{
  "arch": "transformer_decoder",
  "layers": 8,
  "norm": "layernorm",
  "dropout": 0.1,
  "muon_scale": "match_rms_adamw",
  "momentum": 0.95,
  "orthogonalizer": "polar_express"
}
Rows from block 2, named by matrix and row number. Rows with one number belong to one attention dimension. Each number is 500 + 50 x the weight over its row's rms, rounded and kept within 0 to 999. All counts start at 0. Numbers have three digits each. After the name is the row's rms in percent of the matrix's.
# v: attention value (model.blocks.2.attn.v.weight, 256x256), inputs 128-255
# proj: attention output (model.blocks.2.attn.proj.weight, 256x256, transposed), outputs 128-255
v.162 107:458446443529446460531544478519419546504545508547472575449509520530436599543588571578457435398433477409505534465473554549491514477471455525465502454418499522458504510518474503543556530520526595491572497538498628520489542569548538522485580462469457475408533576602474496551418471448412396517558486482549417488532464520591504480495462538421575600551510495482535463586494493570547479553547
proj.162 102:505434549522600485582467511556563431520475504503498507520487528483503422459504503517556472482509475550535479480475436396533594514621559428595473524524596465446570448547467574488429538510495466449477536466449449460493449470452437506537545539529498559501492421410515603528616514560527515468490502528545519567467519630409444576444553459521442543519565432521488522370507542564536533504552
v.163 112:499570503452506480455458494468494529467514495459500518486536494400588484355446435525514527547522492437523462486487540509516546466616482564397553561523521521443518385451493422500459492429444532519544489449541628491559515591528499507477465465592560449506568610499574448416391464527467498444566413542428583532432535484516592462534503524544506446466525508504538534413497487467483486545516
proj.163 098:525529571562476469465512518564531493503518510546578497463506456540531516553501556474418488484528521473528496558531519524512485486449527521607550474424451474573500489607512627480442434490508420490461365556495541452482515392546531449417490464387499504520503476509499538598575508557561548594477525407516533454445542543502443547548429556500518413559459415506432459536472538455581521461431
v.164 096:464516385453446517542495478557498467574479416509550425470502589477476520458520473539457499393522458372575510508539472426477522412500487461502479569466514489508558537467513476508528459455539487559608486566589419509527502520481494550485511416542550485391471466470492504579504532535453530487480450480432501501552490536510512459458509466520548529387456460646407515476581531489469506526514
proj.164 099:540493558544450531533451506541486481491589652516486515531552437551494460552519446547627528523523533530471544485406495532434513529461602589483461581522505481592493546556486528487527462476519457538403456438402583497588516470456566546555452553490513452485457494455522423432466478455537530486564492566498563490479443491401457543423614479468454506530612495520517520445498516477546534501429
v.165 115:544464541458572494518541433422463543476498421531529444432511531536411515538429485501438523522518647477401438521472535497601567520476554388576479491542462474516476527542497582534466574473553554441432529467418490490474480455506431520528455486469443603434503454471452602523482521563521568522455498413561495410538423524468479474510467468498463602499587608471488509436598490532552541484417
proj.165 098:479522497569549559466487499514538466463473458392505460596522436544555624430513617461519501501479470543488498466462481545453455565466489430483526548504443510472434454461536489404621495471514516431526563511467438462410523556556495586533571565520550433521494574495549529514449455403603571454489460564515532572470503465499451561591519543543532467508457525541494445509468493584526523440438
v.166 091:501580482465459543515472526384525537490455522518540425485532557442503489483519541493578551484493545518480536469463520542463480523476521459573485436412603528448469475461522458467530474483357558552480577533426617413482560501463517583566437416491537483555461413434522414536493476450438489524420526523510492442465514605457562535467533479521493502439519510520520524510508547498546488464465
proj.166 089:529430460466533520505484499649501479539522477478504508558495405549541514435512522523477509465491443615499507555464514482534519501495499467490518564536456525560456507559430539504495584531607450512470501551499396566490489557485449508370514623435517435506487537508452599471526438505459498534452573387473383536514554416510535492502528495514553439485456440490538514547458494384423489477499
v.167 105:581506598476544444590615535346543545569503511465411460390529535450440469504546461538446450500511510498461584491435496459578548524538559470614511512535546471485538551430544441422524539468546553523523417544548486551575489518497538520492487571445479497533504487441533574494522421483571581492513555541479447497539462533466505542530506461524512557499569577423506430522511514460531483466491
proj.167 095:431489492535452516464504598480480567391478388496420475454549423404414556508557514454532526549441508453428444506475508497490493427463519510455477579457500554465560519473476533489562484467404536373513523431361481493428546470529498530517451443465465605417484603599496441524524600539480519488567428465524504475489473491516507471550602513481467466521539371592472586545519538417457532440539
v.168 098:440480487565509500583546471466544447490573454484526549442511511487499444566479508489462514489513472491540529523601576538414582601496423536507442536468479557492417440485487537570523512425468582565512545447556448460427516521573579528465413488492534463454495434537549537490557604458414450525468451482442520503539566441481484478544510529455560446593438464533506423482456438528487492505514
proj.168 094:533546548470547549444516440533468554474466553560524478568493427461504488538475478508511476505559453541481500368551472453535452497496562451455532402564422405497644493521593537407448492474582408422496525550436588568544401548534497501483520497481434504434492496548507470444537533517538495486510608510551438552537468504469467503456458419485479440505546550535610491459487528524553592516549
v.169 095:440496598546553542554505457488558512533531451446543498457468589515498541463593412583582498530535519553542550457446573567480580493419560402447557558504492425524436516550421517507456468512511461474467498486482501471524464450541511448403471437455446442545480563423503511491558411476466493478460648510429528465541442527415544490526583517532481498485482522515472497464540524497497479481485
proj.169 100:447549512478394443443538587473474427432485482461549368431593527535492506527404514481494453499529485479467449509561500527513469513568355527547438431452449622481492508494571545480602485535564583482578480367596489517391541471530558494503464399479521465516578465482434468512474533558490469490478527506521562510478565426575536547582569480473485456447533545480462461490454428540501513502479
v.170 114:482462492546495475571419462500539486539551492543504544452500462490625438377508455576533537520473504492594459422578501495475553461539487523418570476441533509444565491446483386463493487421566562546458540526510543422471517542437558408455395530576492445568392542511497534488467528565490476370465450399474446600505525489545596590536515568541463430517508513567547486520444466444401511443554
proj.170 101:478499486483506478463442562485452482465422443552586475498479559478464518565466525563429491582570485531551470512505486561535336524528466502571567460541462466597506497572403510514506476516507443524408404464438544458444434487568453546497500447506582533560592577524512468533541515470555469522521445573529543429429552562579508499411448484471541518459431441505466546481486475459482520484512
v.171 116:476520488505514590464410486463559551515516502518451539552452492428549499463503476459530500448561518546566523540602518505537454502455459519453494433481457542401531436429498398464542465512518525494469507518594536411529528553569552446572454410486537540529485455511410571446606535466436475426499399465470457545500495533545422490508525503443599471582455510465516550598476479570530532534536
proj.171 102:553466496415544421584484544554494411531532463507532580494509467503530524551535524487498491565482426452509532513487482480450510422602502487513523565461563474538616508520368507495465542527419549529446450486444556574496418562415464492420400529538458489553486495593583579506462448535465448518556545480546470521475495460519535513483520557549511492522485463453547536449536550480452530517484
v.172 098:473431554527514514480484451505527553496446505472500497460423462529509475406513539519522558463556441565547485481543599474550511393523462615455480445491543550549525486501497579504471447521464497574555495444542528436474393489494488455460561468475455555515505505462474505470520458447609498386500560402518469607520467522523529473475606491575445377533495478549473555463410366539523457510511
proj.172 097:536478431440593476499570549497496482505507530506580487498630550442488491538538475470463539531468536442528462576473485571411455552500542373602443566471465567440503442491390449498547525538536481554439513590469515408515490557611420492430455504493440527491528551482533510429508485531426514570463536560514482406415657546406449495529435483506540459463499490572561545552509517482474537468493
v.173 100:584457486497485537486464496483516584435495421470642451593487521486501545473447467479555458492576527515529474566414383479529549475552556435473450503538512467492487458524515626510490515483474496517555585430462495511470435541434519464597480371446482507470539441521531518480535508547516513460552485482355569488492467480510463541499558412498484403509470523536569524616449510420508528444559
proj.173 100:409621540497614513496501562480440531476520556533411541437553443592478439523557492522503549485398452510574597508601560492473459501423504540442513564557468542508550540477440450483563451478542496506456390510534477499486524415528544557426529531519476452502476530443524476608522523508537438456388565562572487549490483495564537471498517510493497527466481492559454452454584548471408480550499
v.174 098:542472459496524495540501522420499531437543506511532511498487516522502470603493463417463475520573608505553469520472606519475512449462457452463468572491382478472481557454488605545514578484563485409524455474577430589481494428520424510547499511569593418532504451489554412572413582550555525512467528495492520528414456544491479439510550513504402442478486559538408445420480541562480450608559
proj.174 097:471559493514505555491575508555410496485436494380432509513533527579457543441542457553510562582452493515438494432507399547504458517533515447516519476446546422587496504571555343491504404444487530565522530495512441503469561495513542483420473507423483508539487531520466547506439429520486578493523407453458463517459492470506530543434526485483493522421473457549480442474538593527497560501479
v.175 102:450518525546510585476472482552578440494496497536535489474418541494537495520513485493513493596542544525423536481512425440456460491587451417514531490536457485457416590549409497607471531474475469471479420501506491556519465487489585587452560447506464427561587444516560362561528471521475527439483612584433584517490483424482542540527543432517498494548466573589643473502494423400545485515466
proj.175 102:418536434492472471513582522377470543464542467445476484399523484490492443400449491460498520535523392456495494520516625535527521542437593541487513522452458502467488418430569507443543454551567536468493576462455560407451506511494483469467575540505479467425459595448447528559559533497499454578502503417546449469532574546545580520458447540481563445466486460434439491532503574486457501492524
v.176 110:471506456466459533552498479541552539505460508457524537589399455505375474497468442532439587590504599387566502459491501373484506413513522494417490464534451485502458520553566505467506516529545510462537519476498366531482455499446481490550578469491449534535523426416546486477567498537535587548505512567484480582526531605433520630555507486455465377471473536555422538539427556572584533495501
proj.176 105:455523528533571398497577540449516473473458437607442394471541563464561498543484548507540540472453466519492484434500443607645488472493436532617487440498489559449491511420524492495540495540550535464472478466483549468532509515521597448535518505566520423562428570521525445561489520470457531459581524436660489503503514465498508461501545410550525510500463510519543510469575424472489464465512
v.177 100:533473487444483454444468451436459524502504490551545464487617506524486454530403484532510496431448544568470545444504443501493561531458527397487597573524500491556472560491512461488450513426537552501523576415576535550463411557483453555479481591523496551453438499574514543475423571438511439569575519495437535435508482434480435586535508515549500475503485490419485428448519583575519510476521
proj.177 100:456552492576522465511550559547566446419575558513488577491431499549586488454545527452467597533514482532501493489459467447516415465539364637523441536492493513598456537458519492541538401551537491532479497482554470518541505486456492490522450468490473520547556480533511607488492471406462492609570467493480441564503446542489524401498472475509572507547470539471432477533465421527557486554512
v.178 105:491498497422491551548425506442502492553446488570482429523493609442544495539394540557538458437465504439568504455514455433405478469531473454551471514472482444479513504505415448591476550599565456527436493572566505449545491456553511435476558512501557490508483474429454541414495534519550453494510488460568524498405527492484447511564512534587604451455535473484567582482483558521486518487522
proj.178 101:513485543572418474507558531458464456405614482473483488469547468471462530462545538586560545587530461508510482492485434501412551511410558545443525539577547468556541575505632473473527456421529480514457512428452512574536383495590541485545553444492478425492537446478545545557422523521496555532535468493456505445504524499464554484409533552482450531486493483461464503506470479619528521419462
v.179 099:445483496518445510531527437434563506465491477455489554551484514474491513494442535528585508462548456488526463474568496522465485505566530517479492548470512524538526497470546479550571535472606448484385453562473426419593485499538484446423504526505522582458469448472492531543393570504487392415427482434609444552450552497568474510476503442421531498546559630452603595530442551470544459524527
proj.179 098:522527454411629472529471542491465510473505556506558554519430506522436540464544509478601492491435516577483540483525466475468527516537537567575459465599527511482471429471444439504553480517508495502512615418477483538421545453526555538528510470561394432558523592580522509412470506524426568536602495505502478514483432500406481536549489504475461482541527483473460457552438543547525416513535
v.180 108:435488578533573533574452455489483617510532545455523435552495515520506438406494523467538473502433426502475469539432531574490554501543519558560533436513447611499550438532509447477509602466420615495487523513408481452528469460503533486481468496418547566551416508410467418512466475511486354427558530492444511559544585396479483510492536569512458482478502487538503474376397561524458472542575
proj.180 112:564502514525496466528515439608593498540469430454560521457508473562560476517557529486498537525607462442530521450560469514518497476430555518547427486476531445532554492506475610540594420449446471429450564478561509529430518542524510502506577486564490509408444550530573537507459570553508464611501591533544545489462524630552444517467461440433496463578616443492517572581506490524569428454456
v.181 091:432490473466571465409537586609495468488486519544492423410528511506529422510510465426559451430500517492380584582462527579563490509496552464528489531427557479563446636456402512451444509543505527519430446558477424416412477395656471555463527480522476514510433510478409533496506594443528503479563469622477536535550497511479501477521472470436477482424537513474491491480490506473467463569439
proj.181 104:517465476414431512476474476441478534397480514577608605584486547572524613510465445452491446488445444453472433542545495444526534456485455387402536554535423518455543524448532535548498499460467409514522497502473550544448546466421541483560449524535471446488492586518553579508507512509503396464485494506448523531507529481530460495493575514526513475532550386462553503536584503496555642458648
v.182 105:468519534448570497481574445531445463533536487483519484561508381515528579537519519528417487624472531470558484504441468412516516481481509665465452480442488485549487535514471472439453471541554442370485553444508470489440436546491447449608507503427508518449509562596494531472454474553386491536461581538449446472462519565437495479621489359453490461385557539505622528479539576472514533430596
proj.182 111:551482489506534495524423530482502550580511551485579481448405603478503512485395531550526488439543426432541492508547490428509563500410491478543489481522611458498511528485476532482503400437394603591540469463511485621505499572457485538420523419486474525483578495466499509480613449553443529457477490494572511472527559455513487430447535558479526577586410406536477423583547466453485594509568
v.183 123:553509533510498554413524526467521480466448547479511488507587545464430526498456483522481563568538474448516463535595515519493476354516459527461474423525412499488491547496504513550460480510603502436490420439506481463483433550542467556539561520436481473430514463571485472585564464604527563574568604504476476423476519564440479488495471447594615520450514544546515564495438547552599493514533
proj.183 108:446376442510555539609527535494411532478468480492501464440456523527564502547474541480558487540435473510594593534490439405575533557379510545514617575585450516471498434454477533390577517475537518468496461434479641487451497470477589501385400466527519510540525558409466427486492563522478581491493498515522517469568540503561489576550505601403517491432515462489441494453553438375417498461485
v.184 105:503476434441415559589518471418430544501580417456501453474494498521524547535520461441461465394504431545475527482609464545499519427485551459478525403529515527521498437564606527518564478505464501518490470566504561476465583473525502444489505458575470513616460435529545467527617586446450461557468437425596543408501411480510522540521480582549521473457545455522466444454485510510430478467477
proj.184 101:529525530556544481431548501511435501497486553460492545516531534520445494468530430498534545398544448531472465487455543500544512528565427483530400639573528430503444485513482464554417524468485582466577588437532468547630408519496492478545458529465459510524471518449557591451486380614539513492508540501437415541462496561651476476508536399363491523477593511520489551472495428552525581508578
v.185 101:517462571535378605525500554501451493503446528497487487466555512429479578557502562522489463399486471424596527417568460449422616538529435515497508583496465514507547480463507586498432459501551530458538494548554447467479463595473479486404435476627449472482458508527506506481434461464456532477526534478533538544493529500551522539462569397517469473518417523494560452468430460465450537489592
proj.185 111:527519510523472456499473506541493434471622477504569558601483528467451516486553475418490420533538514515605448525424457490493512513609537504540487514500553412406485463476505463479511563558535492541495593440560544424372468523481487538407497399529482532464505481434513571622525484404419505496594470510469547514542478488431513414561542538510568479419481416562535462577564477572470543514544
v.186 108:437520593579497503519449442496364472478517523494421501487520587543491457546534526439522385427455409504491449537461559465499479486577487553489447457523514489527486497463574482553446458479463507499480506613521494518439543462594557527449473516460538504494514485470513503456516417469469421596480498559435488488440481460558510470441533512461468487626469550410525515478464565457467496460456
proj.186 105:510534506448592539497536475504537589549522377365547589484506393501407541522566436512539503491500550482529532478494461511448578519488499468510510601492552521464518532475473556555528449476491563542489552510549558475502466461402463503536535506512551507484418543480476465469507448525409567482524454448470493559552428554445446450546511485538498488511532499508488463449485472517485481559620